A small contrastive image-text model, trained from scratch.
Model: 6.33M parameters, 32-pixel images, encoder arch poolformer, encoder patch size [2, 2], text encoder width 128, text encoder layers 7, text encoder norm layernorm, text encoder activation squared_relu.
Training: adamw at rate 0.0015, 16200 steps, batches of 256.
Data: trained on rendered made-up planets, 195000 training examples.
Rows from block 4 of the image encoder of a small contrastive image-text model, named by matrix and row number. Rows with one number belong to one neuron. Each number is 200 + 20 x the weight over its row's rms, rounded and kept within 0 to 999. All counts start at 0.
After each neuron's rows are labels from the 100 images, of 14848, where the neuron reaches its largest size: "responds to" is what is common among them; "lies over" is the class under the peak. Only what is clearly more common there than usual is listed. The data: rendered made-up planets.
# gate: MLP gate (encoder.blocks.4.mlp.gate.weight, 512x192), inputs 0-47
# fc1: MLP up (encoder.blocks.4.mlp.fc1.weight, 512x192), inputs 0-47
# fc2: MLP down (encoder.blocks.4.mlp.fc2.weight, 192x512, transposed), outputs 0-47

gate.259,138,181,220,202,224,151,184,179,223,198,192,195,197,194,219,165,194,206,202,256,199,231,234,189,229,183,186,202,196,199,194,168,201,214,182,201,175,227,175,186,190,179,204,210,220,162,207,205
fc1.259,173,203,222,225,171,198,197,179,185,196,208,178,218,152,213,239,182,188,254,207,194,197,205,246,207,225,200,176,213,241,215,199,224,225,197,225,180,217,206,187,192,179,217,210,193,200,209,163
fc2.259,205,202,208,190,208,204,187,211,202,198,219,227,187,186,201,207,211,199,184,224,227,207,166,147,197,165,202,185,219,254,190,206,182,223,210,218,211,197,205,202,237,218,248,195,204,180,205,196
responds to: cratered rock
lies over: planet

gate.356,166,192,161,177,211,195,200,185,185,221,206,227,211,207,189,232,195,204,215,210,216,192,167,216,170,176,195,186,196,200,218,171,209,204,254,198,206,216,218,208,201,197,206,184,205,204,172,181
fc1.356,182,198,199,211,210,193,189,181,188,160,193,223,202,185,191,243,205,177,183,196,206,214,178,208,197,218,240,229,200,234,199,206,186,199,168,200,208,192,199,240,216,216,187,263,199,196,186,176
fc2.356,199,193,189,209,177,196,209,182,195,217,191,217,192,204,205,184,201,232,241,207,192,225,185,206,200,173,208,210,161,209,208,185,215,249,200,197,221,183,226,214,209,222,216,229,205,186,178,266
responds to: rings; cloud-covered world
lies over: planet

gate.206,216,230,205,229,211,191,206,201,181,197,206,208,211,208,200,236,212,164,210,191,227,223,207,195,200,205,184,212,211,209,209,200,193,194,167,233,187,224,163,201,208,201,192,209,182,192,249,203
fc1.206,173,192,198,214,199,190,214,202,270,195,201,170,214,208,201,190,201,207,188,226,215,228,204,204,202,176,203,162,205,200,185,197,192,232,182,178,201,201,231,200,229,203,212,194,205,210,167,194
fc2.206,199,175,195,193,171,190,195,250,198,208,166,185,222,206,185,229,219,204,202,198,196,172,194,176,218,209,186,180,202,214,233,217,201,194,240,190,168,195,168,200,217,235,194,194,211,232,201,242
responds to: cloud-covered world
lies over: planet

gate.193,225,194,197,217,211,182,195,198,167,197,220,204,231,247,216,219,205,194,197,191,207,187,194,174,233,206,174,214,213,164,185,175,202,227,214,210,205,235,231,192,204,212,188,200,174,208,192,224
fc1.193,204,180,187,198,186,183,200,225,152,189,248,236,206,205,220,201,196,186,191,177,211,177,166,223,166,198,219,234,210,181,212,204,200,236,201,205,207,178,188,208,204,222,197,162,214,213,169,167
fc2.193,218,179,223,187,220,226,181,213,205,180,172,179,187,199,196,208,208,203,238,208,196,195,180,226,211,194,201,208,203,204,201,198,199,177,195,199,202,198,209,209,198,202,180,176,211,170,202,207
responds to: rings
lies over: planet

gate.279,184,202,216,217,212,219,200,198,202,215,189,199,204,216,202,216,196,224,190,202,169,220,226,211,208,209,170,197,179,187,184,179,184,175,202,190,228,167,217,198,205,200,169,200,198,190,191,198
fc1.279,205,202,191,223,228,211,242,202,185,176,188,196,199,140,238,215,205,219,189,190,200,178,217,207,187,196,200,208,201,205,206,216,195,223,160,225,204,199,204,189,193,184,215,192,183,199,200,245
fc2.279,181,205,202,192,231,173,197,208,237,266,200,203,223,216,195,200,223,205,201,226,204,207,126,201,202,190,206,220,197,200,167,213,206,250,206,191,176,199,204,202,221,184,174,219,198,208,169,215
responds to: cloud-covered world
lies over: planet

gate.93,240,172,195,214,198,202,201,194,204,270,162,212,198,187,203,218,212,205,201,228,196,212,199,175,187,176,204,212,176,194,197,223,210,218,182,197,157,171,188,204,195,185,209,199,194,215,164,201
fc1.93,210,175,184,233,183,199,213,219,176,215,201,214,203,165,188,205,211,186,194,217,190,192,196,200,225,157,201,246,176,244,185,175,204,198,205,236,170,218,194,190,178,203,192,221,201,181,205,219
fc2.93,201,174,204,201,206,197,175,200,201,197,184,212,210,199,211,213,211,236,190,195,213,192,238,195,193,230,241,192,226,220,199,193,184,231,199,200,189,199,184,213,192,201,225,248,175,182,232,183
responds to: cratered rock; full
lies over: planet

gate.5,198,211,211,198,223,200,194,180,216,209,171,173,238,201,201,176,171,199,226,157,188,193,199,182,213,208,191,210,208,201,216,173,197,203,180,186,170,163,179,171,188,203,270,241,153,184,199,210
fc1.5,204,203,210,207,203,180,217,167,195,199,241,184,208,202,235,167,204,218,191,149,180,220,230,200,187,195,210,189,205,178,242,200,190,171,214,242,199,229,192,207,201,148,207,219,187,202,247,255
fc2.5,192,206,213,187,194,200,228,228,200,204,212,181,201,192,211,202,212,174,242,198,221,177,197,215,223,197,200,228,170,202,201,212,199,199,185,181,212,204,217,186,178,186,231,201,199,189,246,215
responds to: cloud-covered world
lies over: planet